Weights of a small image flow-matching model.
Model: 13.4M parameters, 32-pixel images, norm layernorm, patch size [4, 4], layers 16, width 256.
Data: trained on simulated fluorescence microscopy of cells, 195000 training examples, 1.7 epochs.
Rows from block 2 of a small image flow-matching model, named by matrix and row number. Rows with one number belong to one neuron. Each number is 200 + 20 x the weight over its row's rms, rounded and kept within 0 to 999. All counts start at 0.
After each neuron's rows are labels from the 100 images, of 14976 (inputs lightly noised), where the neuron reaches its highest value: "responds to" is what is common among them. Only what is clearly more common there than usual is listed. The data: simulated fluorescence microscopy of cells. In brackets: how many of the 100.
# fc1: MLP up (model.blocks.2.mlp.fc1.weight, 1024x256), inputs 0-85
# fc2: MLP down (model.blocks.2.mlp.fc2.weight, 256x1024, transposed), outputs 0-85

fc1.195,170,182,208,191,207,214,171,188,199,200,207,166,188,204,206,198,219,195,224,207,214,246,214,189,194,209,223,162,182,173,192,223,182,165,180,209,216,189,197,198,196,213,183,228,186,191,185,208,189,183,188,195,228,220,171,236,228,218,184,219,185,240,191,205,200,221,168,206,223,214,245,211,200,191,185,149,175,217,179,203,175,175,228,219,217,203
fc2.195,221,201,219,191,193,196,219,208,195,197,199,218,215,218,196,193,190,181,200,190,181,182,169,196,237,228,185,212,175,221,199,161,209,235,202,178,179,222,222,164,198,190,209,188,199,226,208,198,213,230,176,196,193,212,238,158,189,160,219,180,176,194,220,218,204,216,232,224,201,192,174,197,205,205,240,235,201,177,208,213,207,215,174,204,207,191
responds to: red stain (53); long thin cells (36)

fc1.451,200,216,221,205,232,220,161,228,183,220,227,196,192,207,211,206,231,166,216,180,178,211,199,188,190,191,232,249,192,203,214,192,182,208,236,190,207,224,186,211,209,178,213,224,188,198,185,175,221,228,185,221,186,173,222,180,175,194,205,223,196,261,230,207,197,180,228,191,182,214,193,185,207,145,215,167,200,182,185,207,181,173,221,206,199,201
fc2.451,186,184,175,191,177,198,216,199,199,176,207,159,222,191,212,206,168,220,212,205,190,204,199,209,212,199,189,154,178,209,190,199,215,214,196,236,186,186,241,191,187,222,212,223,200,191,188,185,167,188,218,211,205,233,174,202,228,195,186,193,195,151,175,223,205,217,188,230,207,231,181,203,173,241,182,192,175,221,246,142,200,208,236,212,196,209
responds to: yellow stain (49)

fc1.633,214,198,162,192,193,206,189,224,198,217,202,195,212,212,197,198,196,151,189,223,217,193,167,174,258,197,200,214,212,215,202,166,152,185,224,210,197,225,182,172,194,179,187,209,176,226,180,171,204,233,205,206,178,201,214,189,165,209,189,210,256,224,198,221,217,220,191,190,217,217,224,187,181,187,202,212,192,204,197,191,195,202,178,167,199,210
fc2.633,194,178,245,195,201,209,211,208,179,166,223,202,201,223,218,229,178,203,207,200,194,196,229,222,175,229,168,196,188,191,202,248,224,240,201,156,238,185,193,226,189,204,195,180,219,175,206,169,186,217,200,214,219,180,189,203,234,202,192,180,166,185,212,182,175,145,198,203,186,208,206,211,224,213,210,184,208,210,236,195,178,219,173,222,214,208
responds to: red stain (80)

fc1.80,201,197,210,214,209,194,208,222,212,231,205,229,188,126,193,187,236,182,162,227,194,186,201,198,235,219,223,200,202,188,186,182,205,186,203,207,183,183,166,192,202,212,216,216,196,207,182,196,200,194,175,223,206,215,240,224,191,186,190,195,189,193,214,216,218,218,207,186,191,179,188,199,199,227,209,236,187,218,172,196,193,200,181,183,182,206
fc2.80,219,253,203,224,224,227,193,201,214,196,211,177,211,230,250,198,186,212,210,191,206,194,225,224,166,219,212,228,199,223,220,210,189,243,203,187,254,229,250,188,207,178,210,229,201,193,197,209,170,180,228,178,206,189,178,192,211,158,202,206,210,211,198,169,211,210,188,208,168,249,210,168,232,178,186,206,187,225,178,183,195,174,214,215,234,210
responds to: membrane rim (77)

fc1.538,178,194,212,229,237,179,193,203,204,220,210,226,179,181,222,185,228,192,209,201,203,216,166,215,162,188,205,226,180,197,211,206,181,189,185,188,195,222,203,172,175,203,199,196,180,189,195,191,210,184,228,210,228,223,205,216,188,187,221,192,160,203,208,235,166,143,202,199,220,233,211,249,190,191,179,182,213,189,219,223,218,184,188,158,188,195
fc2.538,216,195,210,195,200,218,196,190,199,164,199,218,215,198,216,206,240,223,199,213,215,199,195,244,232,217,224,211,188,192,185,221,202,217,205,232,176,207,161,245,219,140,212,181,203,201,220,221,199,193,189,194,198,199,191,206,194,203,212,201,166,233,199,226,197,215,194,191,224,205,197,211,224,231,199,243,203,175,169,207,220,228,209,212,195,209
responds to: out of focus (79); yellow stain (64); ring around the nucleus (44)

fc1.447,209,216,227,226,193,219,238,191,200,213,200,190,180,190,206,184,196,222,219,192,187,182,231,174,200,204,196,181,196,153,219,213,188,191,209,197,187,198,197,190,209,199,212,194,196,187,200,203,221,218,193,202,235,160,207,203,213,244,171,195,201,200,207,216,209,206,192,201,201,181,215,237,220,165,204,187,220,212,192,229,198,154,177,209,168,181
fc2.447,208,215,187,193,210,218,180,162,199,206,228,182,200,208,239,208,192,189,164,219,229,208,202,222,229,230,174,205,208,173,181,192,203,188,181,179,186,210,251,177,216,203,218,201,214,190,241,171,191,164,185,176,170,174,152,198,229,187,204,208,176,210,202,216,209,196,210,170,201,180,200,210,183,181,242,200,192,242,202,174,205,171,192,181,187,235
responds to: ring around the nucleus (77)

fc1.725,199,205,185,179,232,191,186,210,191,228,224,182,199,217,203,185,190,207,238,219,192,203,212,198,173,205,210,214,239,204,193,234,223,188,212,207,201,200,232,203,196,179,175,185,208,190,193,203,186,200,198,196,186,225,190,181,166,218,196,203,210,208,230,203,197,206,192,231,192,242,225,231,215,204,158,191,206,198,221,208,197,188,195,188,205,224
fc2.725,191,179,215,223,203,228,185,219,193,187,172,226,178,180,182,226,177,220,169,195,203,175,151,195,210,210,200,216,177,199,245,170,170,201,213,196,204,215,157,186,192,235,186,215,187,190,211,181,203,193,186,207,231,200,207,216,205,200,203,200,186,194,174,213,174,168,185,196,203,155,191,154,205,214,255,175,210,175,219,187,193,212,211,219,205,194
responds to: dim (96); green stain (68); fragmented nuclei (31)

fc1.487,200,209,224,202,180,180,172,185,212,189,167,160,184,212,239,186,186,207,204,185,191,189,222,228,211,197,203,217,202,213,218,166,209,178,198,173,170,184,190,220,179,189,198,186,188,160,203,213,231,213,189,225,231,191,180,174,198,180,188,182,209,197,215,198,214,191,266,246,193,180,177,214,181,199,187,185,195,178,197,202,186,206,203,203,195,205
fc2.487,206,192,182,197,162,157,200,203,175,183,226,238,199,204,199,245,211,191,177,189,187,182,230,185,230,163,193,184,209,182,190,236,173,213,192,204,222,177,219,194,195,219,242,228,171,203,197,189,188,166,215,210,204,174,203,197,207,223,195,187,180,176,197,170,197,204,191,160,222,177,261,204,215,224,212,200,204,207,191,223,226,188,188,203,203,225
responds to: green stain (93)

fc1.446,171,204,224,174,189,209,196,209,202,204,163,194,203,186,191,209,207,165,203,198,246,196,210,205,226,208,213,231,203,196,215,198,209,176,210,173,198,181,201,221,169,168,181,197,240,195,205,185,192,209,205,237,163,198,199,188,219,207,204,202,196,191,219,209,209,227,209,213,182,211,218,163,201,219,189,202,204,161,207,162,196,189,166,141,251,163
fc2.446,188,196,204,225,206,177,225,194,229,192,184,207,237,213,188,202,214,225,201,215,183,215,193,197,180,200,202,200,217,222,227,189,194,210,167,191,238,196,181,198,197,231,216,195,178,206,190,210,216,187,188,156,223,193,205,240,215,233,213,157,209,206,210,193,217,169,200,199,204,209,197,204,199,193,239,168,200,238,203,184,199,202,216,237,186,227
responds to: cyan stain (65)

fc1.516,207,218,179,237,191,201,236,202,185,236,181,158,220,179,179,194,222,160,204,159,195,222,191,195,185,181,211,171,156,196,218,199,183,198,221,217,194,207,153,180,209,226,217,237,174,186,220,210,225,198,190,206,205,200,176,197,203,197,197,228,197,198,167,204,209,188,178,244,203,198,171,185,173,214,207,210,179,238,215,215,192,160,222,212,223,175
fc2.516,189,185,227,159,219,197,151,218,204,185,197,189,223,200,206,186,204,220,190,219,227,205,208,204,209,207,167,198,241,183,171,196,211,228,186,186,234,183,239,172,198,185,195,197,187,239,179,224,165,194,220,203,189,184,214,201,161,185,190,206,198,176,225,196,200,233,233,142,201,219,246,188,249,192,217,198,213,169,151,199,223,226,199,187,164,215
responds to: dim (72)

fc1.480,171,214,195,181,206,194,214,183,191,206,193,216,192,198,177,225,222,162,200,214,180,179,189,199,179,195,223,202,228,201,221,172,216,203,169,160,189,214,231,187,192,202,201,208,236,183,169,222,195,197,198,182,197,225,220,242,217,213,213,194,208,234,191,194,183,225,237,230,201,162,197,195,202,211,185,176,192,160,145,214,214,205,180,178,188,188
fc2.480,223,191,197,213,192,194,222,188,178,192,206,200,186,211,224,224,191,184,183,166,199,206,212,192,180,187,189,191,220,186,247,175,213,187,191,179,179,208,200,226,193,188,228,186,204,204,223,205,191,214,210,204,190,190,203,232,207,212,181,184,201,168,195,165,223,240,225,220,188,167,209,206,185,235,216,205,186,234,205,216,221,185,180,214,219,183
responds to: green stain (49)

fc1.165,178,202,207,174,218,197,189,179,216,196,188,243,217,214,221,169,229,210,192,200,208,198,178,194,221,219,181,216,204,219,215,217,235,223,198,219,200,204,211,197,188,154,204,158,202,209,203,229,192,195,219,221,205,217,211,181,232,154,213,216,201,214,160,188,162,193,223,181,243,191,181,176,191,233,220,208,243,205,226,187,181,155,199,176,190,163
fc2.165,190,185,211,248,178,206,198,221,191,187,218,183,170,225,188,189,176,214,244,197,200,215,203,208,176,113,235,198,218,161,210,202,170,197,187,204,197,206,225,184,229,226,211,235,185,176,197,201,193,210,217,222,182,209,205,185,195,206,188,197,207,212,219,216,198,188,202,176,139,220,238,209,205,198,212,184,185,209,183,193,204,269,189,233,198,229
responds to: out of focus (41); ring around the nucleus (40)

fc1.208,178,193,194,213,216,197,206,172,197,164,203,162,193,195,189,184,169,223,206,214,181,202,187,178,187,196,221,197,192,215,208,191,230,206,182,186,223,195,205,194,198,207,181,208,195,169,218,209,212,194,196,197,187,177,193,199,223,224,207,202,199,189,195,186,184,212,166,199,215,161,217,205,200,202,212,227,155,190,226,181,154,187,183,186,185,190
fc2.208,215,207,205,192,189,195,199,219,199,226,200,166,190,194,183,188,218,201,178,206,191,179,203,190,207,164,211,192,205,208,207,209,198,205,206,191,198,195,190,166,207,228,194,182,164,236,210,192,180,212,205,166,222,192,200,177,196,187,188,224,199,236,211,235,219,190,248,232,205,234,206,201,210,208,212,183,223,193,191,204,217,222,183,218,201,224
responds to: membrane rim (51); red stain (43)

fc1.161,172,202,199,196,205,213,201,234,213,191,179,216,213,183,179,219,186,184,178,208,236,197,207,195,216,164,168,171,188,187,187,207,213,204,200,216,186,187,193,210,220,186,209,179,191,193,239,173,191,181,193,179,181,148,182,223,183,213,210,189,184,208,205,207,192,206,180,187,215,195,198,177,218,160,172,162,228,161,198,193,201,203,178,133,182,191
fc2.161,221,157,201,202,217,201,193,184,220,200,182,216,235,204,248,177,225,207,243,213,228,206,223,215,202,235,188,235,199,210,228,179,216,174,206,173,203,214,218,229,201,236,189,219,193,235,191,225,225,192,196,192,173,220,202,206,189,207,194,203,222,178,212,200,181,204,225,209,162,216,207,228,169,217,213,228,193,205,213,205,199,200,198,209,198,191
responds to: magenta stain (67)

fc1.177,182,148,198,172,178,237,201,190,180,173,203,172,229,174,204,178,230,201,175,200,221,219,185,194,177,156,192,210,217,212,239,202,168,191,202,211,173,185,233,213,174,201,194,181,211,195,198,199,193,192,170,215,212,175,206,230,219,204,220,225,204,181,192,195,200,193,187,208,200,199,202,218,217,182,208,210,238,206,173,227,198,214,179,227,247,213
fc2.177,210,190,208,184,216,156,237,197,231,200,228,227,193,219,186,217,193,200,193,216,189,215,194,203,232,175,235,188,209,163,194,187,197,192,201,203,244,222,186,183,219,184,219,192,208,195,194,188,200,164,171,151,221,164,193,170,174,187,189,209,184,191,182,235,194,220,215,219,209,212,213,178,182,197,170,222,221,172,196,174,219,198,167,145,203,234
responds to: ring around the nucleus (100); red stain (42)

fc1.689,191,226,173,223,180,205,199,201,210,207,206,188,243,165,229,203,201,200,223,230,179,176,204,227,202,212,210,195,189,219,222,211,187,221,221,219,222,210,206,217,192,167,168,180,210,192,210,215,220,183,184,183,207,186,223,220,204,190,227,174,195,207,183,213,211,172,198,187,218,195,213,235,191,161,217,216,217,203,202,194,208,184,193,165,230,213
fc2.689,209,184,244,172,215,195,207,192,179,207,205,180,209,206,183,191,229,227,212,158,187,216,213,214,207,192,187,187,198,167,166,181,215,194,183,181,173,187,186,189,199,197,227,183,229,209,168,190,163,216,210,212,168,200,188,200,188,209,228,203,164,199,226,168,198,252,223,195,156,211,168,187,184,213,205,224,206,185,210,183,198,204,219,188,198,189
responds to: out of focus (88); yellow stain (52); fragmented nuclei (49); stain: red (43)

fc1.291,174,181,192,166,204,191,221,187,216,226,219,206,181,166,227,181,209,205,212,212,220,236,211,172,177,229,177,225,202,181,192,208,223,197,232,235,166,204,216,186,190,218,196,244,223,226,232,188,206,240,178,218,224,226,164,232,234,204,209,176,167,209,183,175,234,190,231,189,194,204,194,234,214,192,194,187,199,184,227,236,242,192,227,162,178,192
fc2.291,189,223,202,223,203,216,210,198,195,160,188,206,226,205,195,204,212,223,164,188,226,162,174,241,225,169,199,187,200,189,225,201,190,164,209,189,198,180,207,223,185,214,173,141,192,176,209,214,199,210,196,197,169,184,197,171,193,199,190,217,206,168,216,212,175,238,181,206,193,207,236,195,178,201,227,217,185,203,205,180,197,195,192,248,191,222
responds to: out of focus (96); fragmented nuclei (67); yellow stain (48)

fc1.558,192,189,242,212,195,208,176,196,227,202,198,212,171,172,189,175,221,217,204,228,223,190,220,197,192,188,212,201,224,222,205,210,195,205,195,205,214,160,207,197,193,217,155,194,193,205,233,216,221,208,213,205,185,193,177,170,167,202,180,168,215,189,192,228,165,176,148,201,187,244,196,212,182,186,204,204,194,210,193,216,234,175,239,175,194,212
fc2.558,210,189,225,199,219,210,176,163,209,184,200,212,208,205,206,199,232,220,207,224,191,193,217,198,197,175,201,163,174,201,209,216,189,233,221,218,174,206,214,209,198,194,217,209,172,190,193,216,172,202,176,191,226,213,211,209,195,215,209,214,191,184,216,218,207,227,229,209,171,204,198,208,205,197,222,178,198,192,206,215,228,155,178,241,221,181
responds to: dim (76); cyan stain (70)

fc1.435,212,220,178,196,194,215,217,182,175,187,173,247,220,209,178,225,210,195,182,193,180,194,204,201,187,199,210,186,171,177,202,162,173,190,191,169,249,177,229,182,191,196,190,170,189,225,204,215,232,182,183,219,232,206,213,201,196,204,173,204,188,182,200,211,201,197,209,179,196,208,222,170,181,192,214,190,192,163,182,180,165,226,164,192,156,217
fc2.435,191,190,198,228,231,183,156,246,200,198,199,209,188,209,222,228,177,192,222,177,203,171,211,189,184,203,216,212,167,190,179,225,219,187,195,212,153,166,183,232,233,169,189,185,188,170,161,228,172,216,181,186,211,205,198,204,189,234,195,229,212,214,166,199,192,184,184,176,216,203,202,188,234,193,204,169,185,211,215,209,212,180,208,213,182,184
responds to: dim (100); membrane rim (65); red stain (45)

fc1.705,189,177,154,205,226,191,195,230,198,228,210,202,210,228,195,208,216,149,222,210,185,213,233,196,223,224,189,174,237,178,203,227,177,206,224,203,172,195,223,174,212,221,207,184,198,177,187,210,179,166,161,181,190,217,181,231,233,233,241,204,198,203,204,178,198,186,204,199,201,200,224,238,214,186,206,175,210,215,200,190,199,223,230,213,233,182
fc2.705,199,195,198,182,144,198,192,219,208,178,189,230,207,216,210,200,164,211,192,164,198,169,198,218,204,203,217,212,191,205,186,200,228,216,174,191,202,183,186,198,189,197,182,233,214,181,192,171,243,198,234,218,199,205,218,186,174,184,207,214,176,204,181,197,178,226,168,190,213,195,173,161,207,201,199,231,184,199,197,216,180,202,177,176,198,188
responds to: red stain (91); ring around the nucleus (37)

fc1.372,206,210,219,191,197,223,219,188,203,216,210,234,186,215,200,182,209,219,199,193,199,232,198,204,207,185,247,209,214,239,205,150,201,202,199,206,201,196,183,247,175,197,175,225,207,218,210,198,206,205,223,271,193,194,160,195,186,224,164,224,186,194,206,205,189,232,200,188,201,206,196,225,235,197,207,183,206,206,173,188,221,170,199,218,184,201
fc2.372,194,196,176,177,179,184,173,192,190,232,188,195,170,159,159,256,196,185,151,210,194,184,187,181,207,203,198,209,159,195,205,198,187,181,236,218,179,202,187,190,190,221,225,210,227,180,209,200,215,191,212,197,156,210,241,200,178,188,208,174,179,198,187,212,248,204,212,205,185,228,216,170,209,201,230,203,178,171,213,219,170,205,202,188,231,185
responds to: red stain (100); dim (97); fragmented nuclei (32)

fc1.556,200,194,181,193,200,188,164,189,225,220,189,214,208,187,207,183,211,202,202,223,195,203,167,212,175,185,175,197,192,198,208,205,205,161,271,168,210,175,191,225,184,194,210,217,181,194,222,225,223,229,198,216,181,194,237,252,161,212,169,162,193,213,204,215,194,177,221,212,172,233,217,214,198,183,202,182,187,174,186,230,190,194,176,192,201,208
fc2.556,183,212,154,184,203,174,193,242,188,220,208,179,224,179,191,208,197,202,211,220,225,207,236,183,202,214,222,200,166,249,225,225,195,227,162,221,180,212,171,215,193,197,203,185,208,199,206,172,195,189,231,229,196,204,163,194,238,204,218,212,221,189,210,170,212,209,206,187,239,214,154,211,197,211,200,204,192,180,219,202,219,223,247,176,191,195
responds to: out of focus (87); yellow stain (57); fragmented nuclei (37)

fc1.200,212,154,222,218,187,220,231,216,163,211,211,177,205,199,214,198,204,195,224,194,178,189,178,179,215,207,220,223,178,203,209,190,174,200,176,213,228,223,207,244,236,186,172,173,212,253,185,190,182,213,178,196,178,199,219,212,223,179,180,195,168,197,233,219,213,190,222,172,189,204,221,205,201,215,225,172,213,184,179,198,220,191,218,176,233,206
fc2.200,160,195,145,166,197,180,190,171,175,190,189,227,215,170,182,208,192,161,188,203,185,214,221,217,190,175,197,168,208,170,215,205,198,191,207,207,200,176,201,203,183,222,250,211,179,185,196,190,242,197,216,203,203,208,188,189,169,204,227,193,210,213,200,214,194,202,203,214,249,176,173,191,220,197,185,202,230,202,177,197,198,198,172,198,174,178
responds to: red stain (57)

fc1.472,221,181,195,195,200,232,223,240,195,217,243,194,169,202,192,189,223,195,200,175,176,221,236,266,223,241,179,184,205,209,253,199,219,172,205,203,233,210,227,185,216,177,222,202,207,176,197,168,183,179,167,190,185,230,206,189,196,201,209,176,186,223,185,209,231,244,208,202,186,200,172,200,242,202,220,168,200,181,202,187,197,189,155,188,175,199
fc2.472,202,208,194,216,214,168,191,166,201,191,172,162,205,169,192,207,187,197,184,230,199,183,180,145,188,178,246,214,173,181,216,207,202,224,217,194,153,196,152,204,204,216,202,251,201,237,200,196,196,212,219,214,177,194,215,207,192,226,208,203,193,197,167,204,198,154,182,207,212,186,201,186,196,193,190,215,194,203,173,195,216,197,196,214,204,217
responds to: dim (67); magenta stain (59); red stain (41)

fc1.243,219,190,220,189,203,216,201,222,194,251,206,203,188,189,228,207,182,222,220,203,199,232,183,220,215,228,224,178,253,240,209,155,208,182,203,229,182,204,222,202,166,166,172,175,192,194,220,209,203,230,194,206,233,196,225,199,223,180,228,187,173,212,189,194,173,198,230,223,189,213,207,216,219,178,201,193,202,195,209,213,172,175,219,146,233,240
fc2.243,200,184,185,195,209,165,183,168,198,179,209,152,203,200,210,217,169,217,186,179,169,188,193,209,197,166,156,175,165,165,226,181,184,198,182,200,200,184,211,197,204,203,214,224,250,164,192,216,191,198,243,224,150,182,242,187,178,149,205,216,191,189,206,209,214,200,169,214,242,202,186,224,159,214,212,186,176,162,223,208,197,172,202,200,207,184
responds to: out of focus (94); fragmented nuclei (86)

fc1.595,196,174,194,201,211,226,185,171,176,175,219,203,214,196,202,176,221,211,199,225,216,181,229,196,170,158,192,190,188,173,182,234,178,186,238,178,259,210,200,232,191,200,179,210,201,190,194,202,230,223,176,227,183,207,179,193,191,200,220,234,190,178,220,179,220,209,204,182,199,205,223,203,185,203,177,188,164,174,207,194,224,227,222,224,169,228
fc2.595,183,206,189,205,204,192,208,242,232,149,178,196,182,200,179,194,216,217,169,216,157,190,186,213,205,162,231,202,217,222,208,153,197,214,177,168,218,180,181,201,184,197,221,170,208,179,204,198,216,174,209,183,214,159,184,176,174,189,188,178,196,199,213,196,229,183,233,182,217,196,186,193,207,196,209,178,221,199,205,228,180,201,183,174,201,188
responds to: red stain (83); long thin cells (45)

fc1.218,197,217,207,178,204,187,214,214,183,199,222,187,194,182,201,193,238,209,209,194,165,226,184,207,187,227,189,174,213,222,225,212,201,190,166,198,199,157,191,231,194,256,200,178,205,209,213,199,183,195,217,181,253,200,181,164,216,214,221,174,191,193,232,220,153,190,188,211,210,180,211,189,166,188,197,203,212,202,173,195,166,237,213,223,202,215
fc2.218,213,191,176,212,183,217,203,167,216,171,199,183,202,212,174,163,200,217,178,247,189,204,237,198,229,176,189,215,185,177,188,167,183,154,204,184,210,216,184,179,199,189,182,182,211,213,176,214,208,210,208,205,176,190,224,211,225,178,186,202,180,201,162,212,255,220,209,227,231,189,180,195,210,229,196,202,194,193,211,208,187,172,200,185,251,193
responds to: green stain (42)

fc1.312,214,215,186,184,176,219,200,218,219,191,227,213,215,191,217,167,207,181,221,219,178,208,230,186,195,249,172,203,222,206,194,182,155,179,216,203,209,192,181,225,177,202,203,206,171,178,176,214,223,184,223,163,208,222,189,230,205,223,196,189,187,231,177,188,213,221,218,221,203,185,195,199,234,190,216,193,202,185,196,166,231,223,175,215,198,169
fc2.312,202,167,213,223,206,215,191,203,177,214,195,218,169,185,154,205,193,198,228,145,236,191,199,204,182,179,223,199,206,172,197,206,207,196,171,178,205,223,212,205,199,208,186,185,224,221,207,214,200,225,203,192,193,172,214,215,212,187,241,202,190,218,215,210,209,179,210,212,221,194,160,210,194,233,215,213,220,185,219,206,197,179,220,188,215,162
responds to: red stain (98)

fc1.763,240,204,179,223,190,214,193,215,216,230,212,219,200,226,183,179,251,223,225,198,214,227,174,188,178,228,179,212,193,170,213,191,195,181,174,186,201,196,196,210,170,196,226,199,188,181,191,210,212,201,198,190,214,219,237,251,214,192,180,180,148,197,175,179,183,212,216,193,204,226,199,229,243,203,203,193,201,190,205,235,197,205,209,178,160,212
fc2.763,201,180,229,174,223,179,207,177,221,165,215,205,199,221,218,179,184,232,184,192,201,192,190,221,190,170,197,206,184,236,203,224,175,224,208,216,154,220,210,176,203,221,233,185,191,231,185,204,189,210,191,199,179,204,209,220,212,180,220,189,196,214,217,222,224,187,191,209,216,202,199,222,178,190,228,195,227,158,218,231,200,239,210,228,171,203
responds to: out of focus (100); yellow stain (59); ring around the nucleus (42)

fc1.380,217,228,204,181,212,204,205,222,219,196,192,187,187,202,175,202,203,157,220,220,186,185,222,199,192,192,190,221,199,210,206,186,209,213,208,207,171,221,191,190,223,217,160,190,179,217,174,209,192,184,220,235,216,159,194,207,223,210,225,174,223,217,213,226,221,200,190,181,215,187,199,204,214,181,145,191,208,225,179,206,187,200,228,207,174,214
fc2.380,174,201,209,222,170,232,203,196,212,212,217,214,209,261,223,197,207,233,210,196,193,201,255,203,206,179,219,168,199,209,215,215,184,185,195,206,231,208,202,201,197,185,187,224,191,166,196,214,203,176,189,192,180,187,204,208,155,212,202,212,177,222,188,176,184,223,199,198,173,182,183,231,203,205,199,199,172,166,224,189,238,196,209,220,228,208
responds to: cyan stain (87); dim (58); membrane rim (32)

fc1.584,193,201,217,208,211,203,221,196,214,215,219,174,217,208,194,189,192,247,226,203,205,201,197,208,189,209,204,202,187,184,228,222,223,193,241,210,176,200,185,197,215,159,155,201,210,210,198,193,199,205,184,198,193,202,209,220,202,190,174,187,209,190,213,199,201,204,172,165,172,213,193,185,190,232,213,187,126,209,141,188,204,200,184,198,187,202
fc2.584,216,194,168,201,198,213,195,222,212,174,217,227,222,186,206,206,157,170,195,195,172,190,229,179,189,217,219,206,194,209,209,184,168,190,192,197,236,204,185,207,199,199,213,222,202,189,234,211,203,184,212,221,229,204,196,189,195,202,228,171,180,201,194,196,167,208,198,190,169,200,172,215,175,169,182,213,235,204,205,236,213,210,231,226,204,195
responds to: membrane rim (89); crowded (57); cells: ten or more (57); yellow stain (43)

fc1.527,180,174,197,186,197,210,223,224,211,205,196,214,156,192,198,170,207,188,207,180,201,168,208,194,200,204,190,194,209,170,186,198,239,187,204,214,204,231,217,208,182,202,255,182,217,221,176,203,198,215,190,183,190,209,187,187,211,215,227,217,222,212,188,188,200,192,205,190,236,215,161,188,209,252,241,200,202,228,218,201,216,189,165,205,229,201
fc2.527,181,225,207,218,214,190,213,155,204,207,207,201,220,205,195,238,207,186,174,208,175,235,190,183,195,237,195,197,187,243,208,193,218,222,192,196,189,177,206,209,214,189,163,179,215,196,234,223,208,202,217,218,207,165,216,203,208,156,172,187,205,207,187,184,203,175,165,228,184,201,247,206,180,187,193,189,212,184,202,199,216,207,213,195,162,194
responds to: yellow stain (50); ring around the nucleus (49); magenta stain (46)

fc1.250,171,206,198,194,223,195,202,181,207,237,238,216,198,209,196,215,208,192,174,159,202,199,203,238,219,222,183,190,193,184,212,191,204,216,190,212,213,210,209,203,215,178,203,222,212,178,229,163,204,184,192,176,205,155,183,218,202,170,205,229,206,172,177,192,196,220,209,233,223,238,198,229,171,195,218,210,199,197,156,223,216,194,187,213,168,199
fc2.250,204,199,209,234,204,204,137,209,247,216,179,223,213,177,173,201,168,187,199,209,164,231,185,180,182,202,196,191,196,201,189,215,191,196,188,190,193,174,205,230,182,192,189,190,191,244,201,217,198,198,209,201,189,200,203,177,199,216,181,187,196,279,217,193,175,166,172,167,206,196,215,167,222,201,207,199,155,206,192,197,183,202,217,205,254,201
responds to: magenta stain (99); membrane rim (38)

fc1.320,224,204,223,185,242,153,181,195,195,238,200,191,201,186,211,239,177,192,194,201,220,216,233,204,203,203,179,194,208,199,202,225,201,206,180,178,205,250,230,203,169,217,186,162,220,232,185,233,174,207,174,225,227,214,200,187,218,210,242,189,214,215,209,214,165,162,211,214,179,206,227,210,169,189,213,233,192,208,191,183,199,171,190,195,200,208
fc2.320,190,172,165,191,202,211,219,211,218,174,195,208,216,210,194,168,230,190,195,180,190,185,178,204,202,172,209,158,183,194,201,179,215,169,211,203,228,214,196,210,193,198,213,203,219,167,181,157,237,196,188,184,178,205,151,211,186,183,190,208,204,204,187,196,218,221,219,234,186,206,176,162,241,201,224,193,204,195,201,200,209,188,194,163,203,196
responds to: cyan stain (45); long thin cells (38); ring around the nucleus (30)

fc1.413,202,188,197,204,229,211,203,186,188,192,179,228,216,216,208,202,197,197,218,163,217,214,188,221,174,191,247,162,214,196,224,188,215,215,203,213,222,170,232,235,188,189,161,195,193,207,208,186,177,200,189,196,207,200,227,205,224,220,212,204,196,195,191,226,206,205,194,210,185,201,201,182,225,180,179,196,195,206,197,157,181,235,195,223,181,220
fc2.413,226,177,198,230,159,218,197,208,207,182,231,178,213,200,213,198,224,236,204,216,210,190,215,195,176,205,171,245,178,200,190,195,192,197,205,243,201,215,195,196,205,182,225,193,211,218,212,202,213,198,218,207,231,174,217,226,186,174,207,194,214,174,219,218,185,204,177,193,196,178,187,198,205,191,216,183,259,179,203,199,208,195,191,214,193,184
responds to: dim (74); green stain (50); membrane rim (48)

fc1.483,177,222,218,211,226,193,183,193,197,156,201,203,207,201,179,220,201,215,195,227,186,188,192,205,159,196,188,184,173,204,208,194,192,227,195,188,197,207,202,245,179,191,220,196,204,222,199,199,207,213,179,210,168,214,172,219,161,195,195,191,182,183,213,207,191,187,183,212,148,220,208,236,193,236,212,237,234,219,175,193,197,174,192,206,214,206
fc2.483,196,211,208,192,177,217,201,181,166,227,213,181,209,164,230,201,205,176,217,191,176,206,183,192,247,192,223,192,211,200,198,188,215,192,197,190,190,183,213,167,215,207,184,215,199,183,227,194,188,192,165,201,220,177,219,186,234,203,209,215,242,211,221,180,222,202,223,203,234,172,200,200,202,176,195,169,216,189,197,190,218,198,168,161,194,212
responds to: green stain (99); ring around the nucleus (30)